Rows from block 5 of a small class-conditioned image diffusion model, named by matrix and row number. Rows with one number within an expert belong to one neuron, the router's apart. Each number is 500 + 25 x the weight over its row's rms, rounded and kept within 0 to 999. All counts start at 0. Numbers have three digits each.
Before each expert's rows are labels from the 100 images, of 14976 (inputs lightly noised), where the router gives the expert most weight on average: "top examples" is what is common among them; "peak on" is the class under the peak. Only what is clearly more common there than usual is listed. The data: simulated fluorescence microscopy of cells. In brackets: how many of the 100.
# router: router (model.blocks.5.mlp.router.weight, 4x128, trained with AdamW), inputs 0-127
# up: expert up (model.blocks.5.mlp.up, 4x256x128), inputs 0-127
# down: expert down (model.blocks.5.mlp.down, 4x128x256, transposed), outputs 0-127

# expert 1
top examples: crowded (100); cells: ten or more (100); bright spots (41)
peak on: nucleus (45)
router.1:541490559494499481476490531515550541476530490468484477485527508496536496476494519480502506510484491498490501474529484505520479472462447508528461513483501518504561540520486490545479454499537487465506468514500559494476500521531498482492490530462489532483500528502517484529508525492480460498550470485504508562491512519478523466538478508510490497499448468517500536480494508481505464500518
up.14:522493466510461471514483526537502528502511512481496494493521526471522554473454452506516491462473522472502524530509478530522522470546517464505484497516484551486507486522513530511496469506537511478524501529527490485525493505473525510469518472511507464437471546522562526524512491447477520513503488470518506521472486511514493539492521522493474451494481487483467462522475507524463495491477
down.14:446531517532497505450512525475515493490483472525506498461500503528490472486535521501485519488565449518479492528490499505506530507464480521534508502518509464550496505456501464479497500526491468516471507471462491481468462484499466501509480510426458521486535499516467460509465504506518514494444489483464467481511520523459480503535487495535520542506496506483519504488484510487511484470538
up.15:490500532420494472492457499485513506492484485514500492491551469480480499483567505476496496506498476502508461500539475499515445550516452480476509503495506531485517516499515512501514521503460487496486499515525484510519558507453538492496490486498566503530527457493521486506530460472480523501479538476498550503533511529532528510527517477485507515520508527468472505519459532504520514526496
down.15:504530506538519534508476537477531534501535497502506489496497552488511520477495486499485520510471476536484498514455501539448457452454508481538510509481525478496500535508514545539498518525530525484514491519501519506514515490487502523533521485474502474511491498493474521454484532525492456490500517556455486525464517539467487446482470533513487481480473506515498513522512473500481429506490
up.16:507498483498510522532448525491508529458524502514481504512485467491518498502563501512452508545483535474556508507491496477481514450496513498496531486554499483494487488501452454551504532511492510491523463524514523471476504505527502492521520501499479532472533489498521496478513523494497538475487528466524553511534515456511505510481522489520511477450492485452482496503539547503536525480542
down.16:519510530530528545487460528491536522478521493498505516497506541497503507454511502508475532509498466506466502493458517550450439465476509464525514476498518479510502509509504543524495514530534510505493504503513528507526524497489528528520524504466507471531482497507446519460484516515510481511510508552449484530483510541460484460500483543515486501484466496497509501517494504475448427504495
up.17:504497472503461529510484504527489464532447496510502529446450479512548495476490510504469482452524514533523518492492443491490469487494531509506528493511519494458506523515502499545467494515463521500539477525511499525502505496452474475507497526448482490520453549531469511468506450500486495512515498494539553517495482493469526502499527510506497515527499510500515464531505529521527551476475
down.17:524500521484520541494518495451468548481568471489532479522472510504514522496523511497539493505483486465461524493496494454521529494497475505487480477518516523529504469470471444460515561490542536508458486486488482511521466511496507484476486515522527486478505470509531472524536533493521538430503526543479475516479481484488492513505539508480502509521511497462481513493479511519493502514459
up.18:513525482503516548512520495501482495504490485519477547469503494492536484536509464513538545514463481491530485526497469492457459501482551490515504516495526469500521517502532520481486537523485529506516444513498516449490463501483501491450442542498501501483518518453506504522498461447504494511509472521482429514506515497500500503503486537489523508531488515492483450541526510524525512478543
down.18:526518510513538435531494533495502519520494436486540505538518499535511516443531504536555476465505457513479582465496491524515553523524479490454461496485496497463488505477495476459513533460511496471515507483473524506479502490514502517518497463525496501526505488517515484514486490500487489514485513490506519517454466521480510512478518512518497509503493498538533552489495497484509479529527
up.19:478486470514486478514491502524487477536507495491486495503482500469481501539485506492500506539469486501517492491527507522482534547520486502537462528474508548468476523508516549524512473507490484518525498483537495475505494476469504491558478494465461502483499526523466495476532472478512460457520536469436491560523504478493509541519434523497508490458475496497516544489505460528458478512506
down.19:479500510463456515538494509488487530480518486475517483521504466499473519527537499535522491473488541472485493515494539507500435459523472520471479488521523475552530495484508464524502492521513505533436567507469500506478511494505492479489519501532502515499502495464505508529522517462546503549492489541492510512504469538484463526454532496490523555504504500546538497499497518503519529487505
up.20:508488486466488455443493500529502491508533499511505502488535527472499496515451522515482505480500517548496508554486497485535553498532470455520528501473491467499547529486437511513492515523518505538473541483505497479491466471527525498521491490500455534474527525454469496517504490488494474583523494473522491497485513458476522467497494500495506495483473520499498508510484475515474544517535
down.20:546534508515488515492486507479525535509455505474526476547480483477522525516525504486511482501497500464493476426487483514510472504526512528527496492520491508457479498499517500496497494486576529529531486530454554513516507539494535508495477502519534502529484473538499496537526483520518513454511497538512509498469480521466492467504512505503513509559533481521500512545471521502504525503435
up.21:501456507508541491528482498478516529504469506509510500486522511467517556507480471485498471524485540511513532474542525502509538466503500482493474467477512491487539510476484497517492492474546464505527519498481512467477472528458472468528515493512516452490464502503504553493487466450490501533498504479535512579494491480499560521468534474525516468498506508460454533475517504497514495498521
down.21:515533483496485530473519494514484516487515512470492491525501462500512476525540529520493511455558453509505451542489490485522484513469471523492489531515521542508469481506510486488515509504480519475477478488494512519535486492482504536523490470489493493440530508495502460501480497456502504513472499524480491435490499529511447448504477543460518490524509526522508468464450524544490545514527
up.22:531568517522495487512528512506494505524484490482526492508478486501511480487490489493501495530489480458490511535506487448541462522503506463539508523509470547532506435497471521505493502518491437528481536500428518501505463519475526534523505497501493500478493505533535462538491525485550508493455465520502512513530497531475453449487471496490498464498510514501489474520504504501517517466528
down.22:481466480510516503511502528464511536485531513482485505539481500512489527525489500502520481467535517496506491474495545525544491477534519509483469454515512463468459530526503468479492525490507525464497473545526502509512561477518496493462526491483532527505493505459522550450496468524448456497508497483513533524456490492489517509513503529495514536566492490508485498468496494510519505532443
up.23:542534482485480514431495522496461520539520485506494485515500502503480526505500524526484489516511482511531506494567505487548516538519494500533485468487490446514521528505471491491486526532471456496510528492472473487503481461499477484505530515498517485485494475517511505580522429473502475497486519504469504523475497491479491463573503502551484476483521487494485515512488481478478537486507
down.23:478554520511509494509474474494507474559509514545504521466513459470511492554475499506514463479482509508486466489462519481491531482472511470472507480485518518450517522466507512515467505504523551546512463492499534521493491488536493514487498505508474490504522521494504484470508545535513523471489493520491513503531512473492491561439490536486478535509487533531536523484558511519524462515492
up.24:499502492532502481503491502498469492470503433483507541503529516504504508487498513483525485490480501490496478519515508495497517462542508457523482501520549541495459520506503488473512475507494467465525505455527528464484501458510456457493547509479460516478494481514535496539535506470485488485530487520486533555514518468468519494508483550502490478477535530508493510488549471543569500487477
down.24:495521537471534530488472483506499514481512494526525489517466494490478497520543523566510491504525512522491559531513483484509493520495492518476501475514478472517543550451502527503461495490511538527458498518465503489534505480500442550506480517501514472487503511479534538500470481495506488492455482495508479445538461533464488484479517534516512514484485472505553500475479522461476482504531
up.25:509484497455508501511447516466481521515508491488467447496465527488499538496532500523535486492499437537516496532534513500513500512518490504500489533497495503523494497510524490487508514511514443536504481512557514462467539476540489472465492493508514484494480522466490485529485478537500526548486478436499550509481473520465504469506501487515530454522530493477521512488461527502517461539522
down.25:482526503540533496486500503523509503493504497519495532494529515479489481493488485490476516488502535505458490491496470505471523448451548478478518469502524485479534524503505511543508512502552541511495539493437550504506518496448489498528492460468489495484497498514459514448516522515528513453498519568482480516480561470483502472517518530522510526471494490505504472517544469495494486485464

# expert 2
top examples: crowded (98); cells: ten or more (98); ring around the nucleus (85)
peak on: cytoplasm (99)
router.2:524467512493501494493489498509514478474546513455474462502498487477515532489532511455493534461512486471519528460462524484518508487535521561470485495454485507522480506525517507489500511548512540508478492530524503507508532536479519507535488524505511527538524527519488480476506490510508468549538479465526532532466455464528526478505530532466486537520499449505473528498483535520506485485516
up.14:525522490471540479472493501496504524521500470490518503504514509464506517487541459515483533513535493519473493459502539527522478496531442537496502531529482517481537455475535458512475497508489504483474511556490510504529475474553510514508522415492501495488517504521507474492491455518489497505458484493561533515510538491504469519519505509525514473497515512498470445460477505520485490490483
down.14:457473534473499508486525484515497501483461489511476477478477529546530524522504503490502507489500492494502503525502464464479503454493506449499524486476519491518440549486515516526515538476482468535496493467506454485480522523453522500477493527519525546475466474502501561504524485499528488527528483476481491495496465523504450476464497509463498535501476516480562524524531482520498481545514
up.15:502519501483485509483510513430488481512481505488501445526507476499545510451461532482540510501487540527506537493491493494502536498474537484536541478503550466515527499468514436525480529527502461509489503504487539496476518498515494485535463506529521472487497479521486506504483483512488489515500540508525526495473480457496514502482501516464515531533504443476462528504562478486511540485510
down.15:507466533536505468511469535552521552530480486530496484456534550520477481562560498486489476493508472527494452507511506506516488504525466481507429513498474509487516491517475488466520481484511562530502515491528525488501481509490476491497512475493488518495498524482512500492494518523484492496481488502512504487551524476521531500550483508553480540483478533506495494517485517537457476489529
up.16:548545518483497485496500510491487493524492473470521487428505474508539524478482501455493491518507459521514501476496462520500471480471503480481526484462505483525485498516519541453552531474473456510514509481523463506476506471509509509495510509516518528461486445492527513532516494484505486519511524488511526517548563460482488527533536454462535508504513473528487548499511501516496499470496
down.16:426488460499493530465520510503526497490508520511482536510518502509444497483516504525494482461521560520520460506471499477507478524515489511484469485528476481483502506472522507541460550478535522493517512517485478513528472485517483475524525498495451460502530526548483493482517514545490495457457512502469498465494450517504452512505471490563492505522461515507498519522512524502492491522507
up.17:455493519525474525504514486441496447519508509511462527536440560469533512437478532482515530492504499482482486460491490487528510551490492516518540477501494454529547473484492481477467465474520486503481512519454472518527522490506474496482514516474487542473491501495470514522518519512493481481548485516471498491487504484555501493513508525506520512500491464481519510520516480544494515497529
down.17:488523508517533513495456523515495503491530508472480491485514521495524501509503518454525510490468498512474508518437510501429455457481544486450530476477518471480485523526511526490486506533518522480488507511468496531532538493493498523531520478490475501575527497507455541468488482518481494499483523498461524504485497540495503429470490519521507507505514515538493495490501497480473442475500
up.18:575509527471516497496481509503469526519485461460450496503498481501495554486491514500524510532489471473487484497476525496520500528500490525509487474476481483523499550504504448503496548537521445536542466527466535493480511494507493505464493460479526491471479491546506518511481491518489496543475475451511507530515488488479527544531501469501482490520485519511495457505508493492560475494464
down.18:477483431505508491505522514497503495465506514517480542493520524473486489534519488528506509487479489532526488511536491497451523466481484462488473484508486552496472444535527519509492428455504514495458565520478523480521502483528511483543468485542482480507533518487503489470497492503508522517518538522478495483473532501520493447464475490491556499490504485495513498476473502518473523525525
up.19:476533523502566526514511415465505488513519527511519496444490474487529520478522515508487505489529491526452486512514465533501547504516527467490488476515491500479476505422510536504457487508487517514509473479495472510508473510490508531536505508478467498449516483508487485506498539541500498497472510490515514496542528497498476489533493495471452484525523522502493501552482526472523469514474
down.19:528481493495487506484482559520508502501479489516475536569506514488531471505536464544501497504453484499493501540451543508509430500482455538471528504523518512528502469532486531506508469497463475472467511494486556507509514487510483481510492528489518492494509547522507490486495473459508456493505479524497524523453474500483523521490522476527532481463492511497537516482464513512458512486481
up.20:531531482500534520481495526492516477549452471525489526484537497509518488539488443499511528544520488516498500463493509501504507491465519525472457499505496500487503502503528556511525509512430559494532500493509490452475490495479492488472500497481470528459527525483517536483515487514528449496512445473483508511565508481491510504511517482475493492507517529497491496543485523471462501452485
down.20:505471504469508503537514455477482538504507510495513521508495513485477475429508524468514491505472510527523477478475465480481524499478534489523533486459495455464496496523499451475516498503519483485491499487498548480490545475531494490490480502525476516510489476514537486528525433526496516452456523478471493473483528480502491526527508515503579514458525477490530503478481523530500460508528
up.21:480493485488497455464472531489481501521483473525527504461503515519515512566526484508493526487492493538464469488467511523458496462534483515486480502484515513516525490477447515473509502505506511465472470522497510495509511459482523502519489510550512559496499492521515511495543482515550462510471510493554469502513465547487479533548531474509527516451503512517504482486459470453498520502527
down.21:529517494467530519509499488529504513449546525479494486513500508490510515499515513460488498511494496547550502503496533451525534509464540494506519495491462428488510522506564473462525515512480473496529530495465491512516479529553455500467446483475484438520483524463504509508480533502502515487507467483488555488528503463510501505495492487542508498528488486524496519482530518496494476500482
up.22:499488520490519525429450456509506534539496467516479517487525470494570532529544513473486511527484542568503489518469492507497484500513503542516484523484539500509515505472500503502507523474509521496494483535475488503448468497481508468543485513507487503484525508466490462503456492542516476481506525476480482506501472454457483518529470493513513539472469481463495508532508484484508523519496
down.22:494493479526488475513536511514540493439526502494539521457515486498471480503480509525565458480488465473530476510518522505519511496486498502455526479467501489489491517519477435481466497499508504481529500504490555491537479507492492524491518471467501527506496462516536543506547529469498517519482521478506464505460497532540529491479529513503542448559509532492507481492506494507503469486523
up.23:520484517493493506479511486469542521460450481541463498517487473513476507490500501528496514481485463445470469523486486483476463483471500502438498517535483464497522511462458501496526478470552448539546504488510482473483516466487512486544483522475511487473445472518518505489517468518520507502494501463534528523526433509478490546514514503511516493509490526485496527501498499479494541505489
down.23:516524511536519499498473528503491505487538483488513484512543518510488496498487512446522506475495491515481521518437517503458452486489538482490516492483507466498481528521528526497474507552516535467483509512503497543541566494503494509531512487489482468568524494499448523455507487507494485510499527509484509516471512511501501411481515533498513522509507508549491491487500520485477445470516
up.24:502484490493463500532513517545485501484478514524497516495542526466492510506467503440501514513505513458517464521538514486500461536468501485486459462479490489479508455510514547506472532476493525518539510512495534497492540506531488501497500513487438544512509500499509492490524539508471502502501516477458505557571486469451497485501502487542525459469500461527475466498484496536488514494488
down.24:511503501517501518481498512472513508510478511499510476518438518517483504443535505554511466565493510504448501479504498498537525466483475486507494477517494500536502521462495488486473497505471456495469490482442498471473490483483516483519480472520524527488536484471511526530463444455499538510480511489500490494464518537519493442463516504511502519513480486486533503500479549452548513478500
up.25:539490486502487487508479513486454551456489529505510467485471535499521473522479501467529523495509484546514561484523460439451482526522531492523455473571477501448517528502482504508533459512528470499479509463496520489503488506491498499509514516522481520522479502502473544502461485481471507508496540530512475497532482516438500515516496525484510519493499496512484550510494477497500490469504
down.25:465536525506517480491537477473501489546500457491509482528538456486474509487506517523540488498509488487471439507466507544536501482500501473485493522456498500536458488478522488520475557499492529492486500503498465497460523479488483471497479455483544493493517493524473445466531480488502507486528482493463512485481508487514508495472553522505477455498489505506532466469458542527468521527493

# expert 3
top examples: ring around the nucleus (90); crowded (84); cells: ten or more (84)
peak on: cytoplasm (82)
router.3:501467497511482478495487536506523493535501488493496495494533473480463446537503455486531519506445523462535494478481486502517540537523555492455495501511445497508493476469515517491540488500461507494538481444507467467484502496526477483476479480500470504481519477470500476495501534557526475491510510507512509499497503496510468520456508451547480491522503528524501531487447501546518509517482
up.14:489471519512508449500500482474490512516499493489486521536449507466524507492472520491507509533494546482469451552522549519486495522543473498471471505534476469463511496505488487470529549513484485508499516513479487512473569528474504487482492474476569499498522484521500506522536478503516515498458505506534518486523479490536439454499489484510546475477494483510475518520510527514510500460479
down.14:516525510488521502495496527573479491500501524509534467504511504501474475525485504539481502478517453547563513481500458501501495459480530484476494503495532474504491503517527453490451473467508524505544465519508505502540493513489491523510498518521442462489477467486515496492527551479509511513525486476430497512470533547470494527501483517501471482494455498501466492501483493498472502545521
up.15:509494539508495527492530478491476475457532528496524498515533467485506494483529520482488492465437508527519502502514490504506512482521525519476526513504439463464516472528461502511486506535508507497525480517532461460434558504533522521521522505537555519473476495470490501435485495529488518497502506520552465489505506523532495508509471502480503486514452504471512492481478487499506529547489
down.15:486534488521533502498483510521524494514453470487447501506486528507478524520522465510521484530554519485425489485500512498521525499473461492471508508530486504506480475507546514512510472467462498500496492476509530436533498523461546511483475535479504500471500548532506487533532492482480485504515482515508493532546528532456467492488462498533513509506488517551470515517476530486474506473471
up.16:543534483496481440521514501526524473479537497523515528497467526522489469476496507496477482463498497434497474541517516500481537507522523467495474477532508491528517497491455505495538499519483524492553522512475527544482528542547493485509498520475493500495432473485473485498531480468477512489482478445504531468501505495542518515510522494517504524521529471468520496482541479491499500515455
down.16:475506478473548549521452550501501509507489487502528507503514500509504507500490470529528489522451502516460520509444481521516473463446505526479519520505499469499494499525516529509506478490504508449503501496509485533526522510492445510493545483447502486506516501467480520488461516494549493488499525545462458517481510537505516446461471481514501484515489530525501527490489505527495436535484
up.17:512503502521514493490531516467501460480491526521519467512488536528483466466482469537486506526523505477510492492507435495483523547511564471473503483530496513502490440485444497496525485474495505507526463518517457504505547520471476536503506517541447488530460519482500505496509541530464529514510513501511534474510492520524478559515505515494497463502503484496452498492495485481507509449528
down.17:496501481490474498500505492511460519504501506483471518510468499501506537520480511467479545477455533485493513510518532504530486507517443558500527520493509495536492559513509483528495514502540451531471532481468495446495506471509535507494501501465524504472511476494524482524440444493546505499462502469477431538505514471497503462484516478533487510493472485491489486522539522542492510504494
up.18:487491491469468461487527510507518525480467480456517559534511519519525494504454487510476531498501449494541504503526510476488466475497488517528522459494470468512532508526451461493495504503524496471489508518492475487493537539489521499556477511490485492537477470470512512489481495468539483501509535531495512519511562507528522513550457526468480527496477543521472500471501481501519491470541
down.18:488488513557513539498475533510494504542480519475470469470523539514486497504518499492485509508491521499486474496454479518454492484481507475481493499499538486499530525514515529514504512484514512510533544506505501485487515474499480519560479513516473466474477548514472451519511539580519494510514486463523478434494470508470472491474513452528491490469524519476535518553496519535498507493509
up.19:506519511483487461497523523503511488449504485526495504533474464498502480518482529535544518510489531502516521523489506508518482547531457517513487512474486485491495478480514520523530492514458528479526463475508442504547524503489499463474470493498527506508501476537496528557494498464441522528525476493498441507486462500492446534520482531537473493506506486562531466495488517529509512472502
down.19:486461501508515498467495538495482523483511508483555513448536507484513493529513447513499487490503495486514474482473548467508505494500513491469475476502480493468539475482500536501463514485494511487509524492485530498493463524488477504544502494488465493497521594475522479477521484512521466489442488526492529522526574499520528504482520524482499483457520478465475549518483491495486495525532
up.20:531465543476500513498522519515526542482493479517460489504471489515530494493488475492493487496475480460497494498495542511491517496521494534484508498533464517490489502462493483476493519495494456486519517503504475500497560528476525518507456504504543502554536444495469494450527491478488497517491531498509513497453533576504482514513503449514521492474462525504483501463500495570492497484553
down.20:442525466535511496492535456464499484540527548481542519493496538516486524502545510512502522472498507505513524498501530489490502506523498459476454505470472512489499483501529549536499439475517490511516526502531516524485442499521510518505488463469502531480529548480524496541512532544506469491499535450490476509537525487480518514499510532522466505542513476497513524505541489500506510489495
up.21:555510498496512528530502483451511454447497513454501487496457516455506480490515482474504469536517532480505529503514530494494494584493531528470551514515483492522519488516490449501504478499453513540505503490544526487494488530485485486494516521518507478470484495515440480516507480477467558486492482509511471485483536491532502532475480480510509473535510463528517514510512503502468506508476
down.21:482461490466495440484534472541489519500515461500503533480543496514493491540517480530498481503473471521535527499504549471512486453504489490500476458512491474495494486512524531494512478489504493522464503500484467480488493472510515484516537464508470576533478544491529528462474525439531477495499475494511509503526520538475532525512508504480485497501543555500510512481498502472486536472533
up.22:526530503493515487459496494497480495508502491475441465469484500455519540511502462505500455508509494547521490518514503511501510507520499536469471556514487545540495469520542495497519549503464476481508491534531564435464502507539516504495492432496507468490526513524462489514502488530498529473494489478507491517489514479476472516517491502531469478542511492487482446511496491510512479533499
down.22:476506512512497513513472517470503510497512509527495523510503564535465527528493515512492533508490461500462450528497497434505529441482503463487499478510554513523524500517480479502506479523536512557490532487448506518494498476488519476517431504499526471502502496503466531511513492500498457522491475495572511457504498517495467512504481540483494523472530520496489486509520476542518496539508
up.23:516532471511541507499483508563521472525484484477527524537524521481514496462480470508463563449491510490535494497484485484493507517526520482467495509498484544534550492482499483507515475522482472506505489466520510457520483477517504532477455491508494488486496445533520451498515476513532529475487489556509500505498524532525518463476515468490526461508536493512474495499525504468544469482533
down.23:478467489523441530504542475460530504472549524458493516474499487519457493558471541485508476537517492503460499512508477507510513510458497516508520480536504485491473507493496483485529556472534507525466497513467504507493487522493522460554507491518489475499441513464520545495478502467500513546501493464526511522500504485514492521480510491536481518499482488509518461517451525526465511503535
up.24:474521465504507477470535512508494495462503555491480540456520551505524532511486484482518470469492492508514496503452535477482494487511505556526516527548477524508534478529464487475470491494487475452475495518481526503499460506561511471502494492490471519497508533515524514542501491524485508521501474530522543507489501454485464497522513499475499437500499485508561509495520483498520451497527
down.24:518467515474477513488444504492512477491505488497456464509511430505497487547504533510472462485541501504482535489509486488492500503510521470505480493462492519509501500470481535527550513467495514535510520493515459474512528504460525512498518494489524491475494484469489493451491543501522487526483503456516463462479469532505527440549448495489483512522493509513453473479506552514470473491479
up.25:528467496503478479494499504554519465478535472510483496501481519462518481516513507503478471501503464466474470496514534526515467519499495451523510463539488521454510481448521477514541524550458487497477493459503489522505483541474468481438509485534476535509519526536481526489516471482467528529476513459501538461460505487527494529477516469537481518487467505500497520509515496477500480480491
down.25:471529469486544543522450550488468511514478491496531520483506495521511501499471483535524502525453507528495501505459460514498475472463497511464494501502479473496500479507484537504485490507496519455517530534503504514534528505523446507532525474450490473491483512447493521466470512514536474475507521546448474499500532526509513461451486477498491463519515512524500504491482507536498455526475

# expert 0
top examples: crowded (96); cells: ten or more (96); membrane rim (90); yellow stain (42)
peak on: cytoplasm (88)
router.0:527518499504501476515508512469553513493508509512468456522525493515477515518467492467500512533494478478511509528544518479515491504515538513473504503469550493549516493483519548461507511517464491493489460458530492513482461490526530499526531482528524463482511486499513451493466516560557528511466508478512496514485503499498499496483533465540484500489537536488544542468499532469539511536494
up.14:517536513507515494557515498489518512475488499509508465494508469518492473511477527485507467518491471461495545516569504449523444514533496487485523477509494544562528543492460513497495481503496500501477509520503500464485499505500470538471508563478473459458524499520476511503507517478505484476461469492500492522536531502518505511503490532533497486465471500481503502496507501529524431506548
down.14:493477492471491502476484501504519449490516517485544515525482513548542502497534465501502539486485514515555462525470516541523557498497528510464494523520492464464496426506504472511511505466516500500554499505496513488488516474493549463498506491519538511542480491486488506508507495523457536463532534520502565492463504498519507524476521477468494519537487490476497485487523529521522521495476
up.15:472505488461491488527538477479533517529488457531511502527469497483499499524516537502529539504468523535476467513510480515539485492481532537487537474485489523462467470498501502476487529506516534501494475518503500471510469473482442471492494482502479495500490502488483538543439518503473519472541467478507534494467525537502501493495495537502508493530520563483510488509555463486493493437482
down.15:500494515487508519486443525505530453485502492502536472484504478510521528495520455544476483491540495462548525483496528495524482455551491499500475526476542476536528538503491538494501471482482522464489476492509496523469459524484512518495488523485545468478486466518503466530519481515517487497529558509497487555516528461485489482529523462525528521505467484494478520481490491485530526492542
up.16:505495474452513511483500527460541476494490531526497473535490493440497461466523528469464492530487495497514478481495514520480513495445509516492463487510489503472474504479506450525521537521484563500532494469482500489520465472524528478555490510498495523473484510526518486489528515472486499514519502484544471523510505517494510530497501538487453512464496461477522536473533491470462543477536
down.16:482522501557511486469491534497490523482519496484540524502507489539499508510446484544540526512471519503485547522504503515487476483510516479517535506485489463545531461524492555490505482469499485484478485538473498519512540520489479491473507481474517496544498480471493533491486504523519514491467517538447544523467483498508452452537484482526543488516508510507509474483476502491507468541447
up.17:465500540500535472549534540477516471482495509497471494500506466524540480541474505520522523487511523485520460518506493490547510465505528543492510493503501449488422542531472473486485521525498510494512503525523519518450460527479475501511457482474497516507482527485481512500511515523519522482529499425486510507467540479508496511512524463475481471525512518491492461498499474456504500481494
down.17:524455475542548479518482492505516499482505481491516499528467481508551499505496483510487482553496511471511475497507511505515469500522501471517453566505499521531531516499465527499524496458494523509491521471490494531475534511475571486472538492535519478506475514529504514505495516508488487482524535523513460549523475493452491460483477498473548471485447513502472537503524511547474502509486
up.18:477507484510479489471460561483497459540474523466544480497497557492511472482481476494506509505456499512506503524509487493488522495494494525496509498539491534510521508493523494502470515466471492507529481517486510471481446477508499465463493491473513491528486481503499450512487575486465510551489491471456474507513482556463470510511484555485491546537513506496465491519535490521466506514526
down.18:493528492507493473525481553463503556468519485492518499515501524529498497467469510497527488498493486542466487476476523542508465455469529463495502473466529467502496485523511540495542504511491513462503502479492483530548503511479499512527535468486512464523528487469501508477519491514516523500469508544448486516473521518504494444484505482495478460480539537493527520496472521449500440527504
up.19:515481509491509517488495525523467482527493505473473512527472527505481488524492518461505485478488554539526530493533469476461489488511484502467521431537539494507540520492511484511519509528499504534488454487551487500499483498504501504475531552482459461431486490500441534464495485480497514516501467532469547498516510451522535515476520496488526518485480459517475513499500506502521516489522
down.19:485545516511518460477515505474528517481460447480491482458526475498470507487496482514507483476492508502518500491479517502523520464488501544516473492504489533531497481538529509471505459513515493509535477512518525514554544538527514477456491497519514497530461555501493512500527476524512480486489453495526488485475521534495476471483509545488511504514527511497500547436479492486496415483516
up.20:477525533517447513489503505503471497479515510524461529477501491537466519482516538487482523504449509509540464490454484488519515537490504573500523501506469462515495462478494498494509465517474495501498501435502515507527524441517498521482486541533514451450493485498506491453514482491529527514476489495517504511504517495513477484498552464484500522477500499502531545525530459522493510547493
down.20:480482453508510506514530505495531518506477471510527498542513475448526485523495473482497470489546532476496555518566515514514524484481446448489485526489513543481501511491461524496494490489523494508499481538473479464478501557521522480499489477464495533512504495488501527497477509501467467508523512533539517476487522496532524504477470511496525471492536488511466456483444513457526487470486
up.21:486458539496516460478507493473485554487490469465505457503508527469542507510526538475456504470523489515526503463433511508484483504468507524522491503506496523520503490497521455492524492485506483522471522498488522454493506493554477518496490513486465480478491518553516511487521475505508501495501526491513496552507506470498511506504508505547559480493587465524478482495482455523503474500526
down.21:490538478498486512506452520511507497478501509497531529509509512550472471495468482498548492532494486518452502513508506516469485479507540477489502494476533451494561471518501545511494535520485523431493496517512484525515500499436520502510513473467509491543484468474471496481460505492496544511476505536459509480466505542484479472495524503462472495510483529516518546497512540462502463495489
up.22:520488522481509494523525497459532489517488521488470522573492475504446470495503501515502509501465496531480482516542473524474502483488506459476516517489502469520500547446509523531507457458544499471459571494462520503472501488493496530488475492510471509554453485470466490517485522508512514534473502514529496458492532515493521464500514500516498481531493487485525536526532511474461506498488
down.22:500517493523530548486488527490505489490468485539534500474543518517524522492475509526504500527493506485484526507519522490517505495476529486522489478518476523454489455516461505463488569526490526532532491525533498481556501503519475481512523519455533510483516487548506517507473488532499448510552533481486518536481511490504498551507480484510473499505538521491512465500489465581504501515520
up.23:499469502464542499479513480494508519509523517502502510506531501557499505538491507523544518493461507482492518515491515520528486491433475445425524469516492510482490498467487491495498477477521518513514483503549520495473551525507494504501483494478481518501523508535540478533513484539518494494509482429491490482510502528521506445528495461474519498501481466505520561543478473471519516473484
down.23:499541498535497468534472537496511526472519475494515497511505513477493511481449500468499508545502470521496518510469487516478464478476543528527485502506520470509534494522549532505525534514472505454487480490465482545551491503454497510505531480465529479529483495478438534480492511477501525503473526554493500526477513500471546484499503512489511460493529548523502502472530525493499443504498
up.24:477478493535474533505487522484487477480528484463496543504536522499475517490543531470464485485506504543507456517449524443485505531516491475472512498518499505482546505465496501472485520522470557485515479511521546481509503464540517512489472509476525475491489504479520562503523487547473519510524474508528519460496522455479527541483462509473472487529488517483499497552514506523481494503502
down.24:488546490498499500503496526493486532487503473512524455508516487503483486466443519505541502526471501484471512478484510535521458472446527490500520486501542478501495497526506548486515494522477496480487506506507474540524497497464505503506537473468484481548515472499490488457480502498507526514488515554429492522460509554504502445512508484495494470473515507513534518488495500449495431544500
up.25:496503532547502487501526499566542501544510484467545476493507473533476516475452507487492516480475503515505505531500494492516511500540485504521481444568482483469521500505532516495465474510482432511507518483487526526505471496526525433488519459488499455509516487507483533512516473467482516526489476492546495495493485463528525475491531501524468498462471508495474503520465512515481509496525
down.25:504483484442502515467460474497478530504464504537463519509507528496480511513508476518526493522536495543490487498517493475521485543451476514483504506474497493523515486482482531495515544442496538485510517514495495476496511537480474516519470528491436562492479495478536467445464503502493536480506531494500506501535533543505498524494461502494522513526477462531495495473544491483506453536501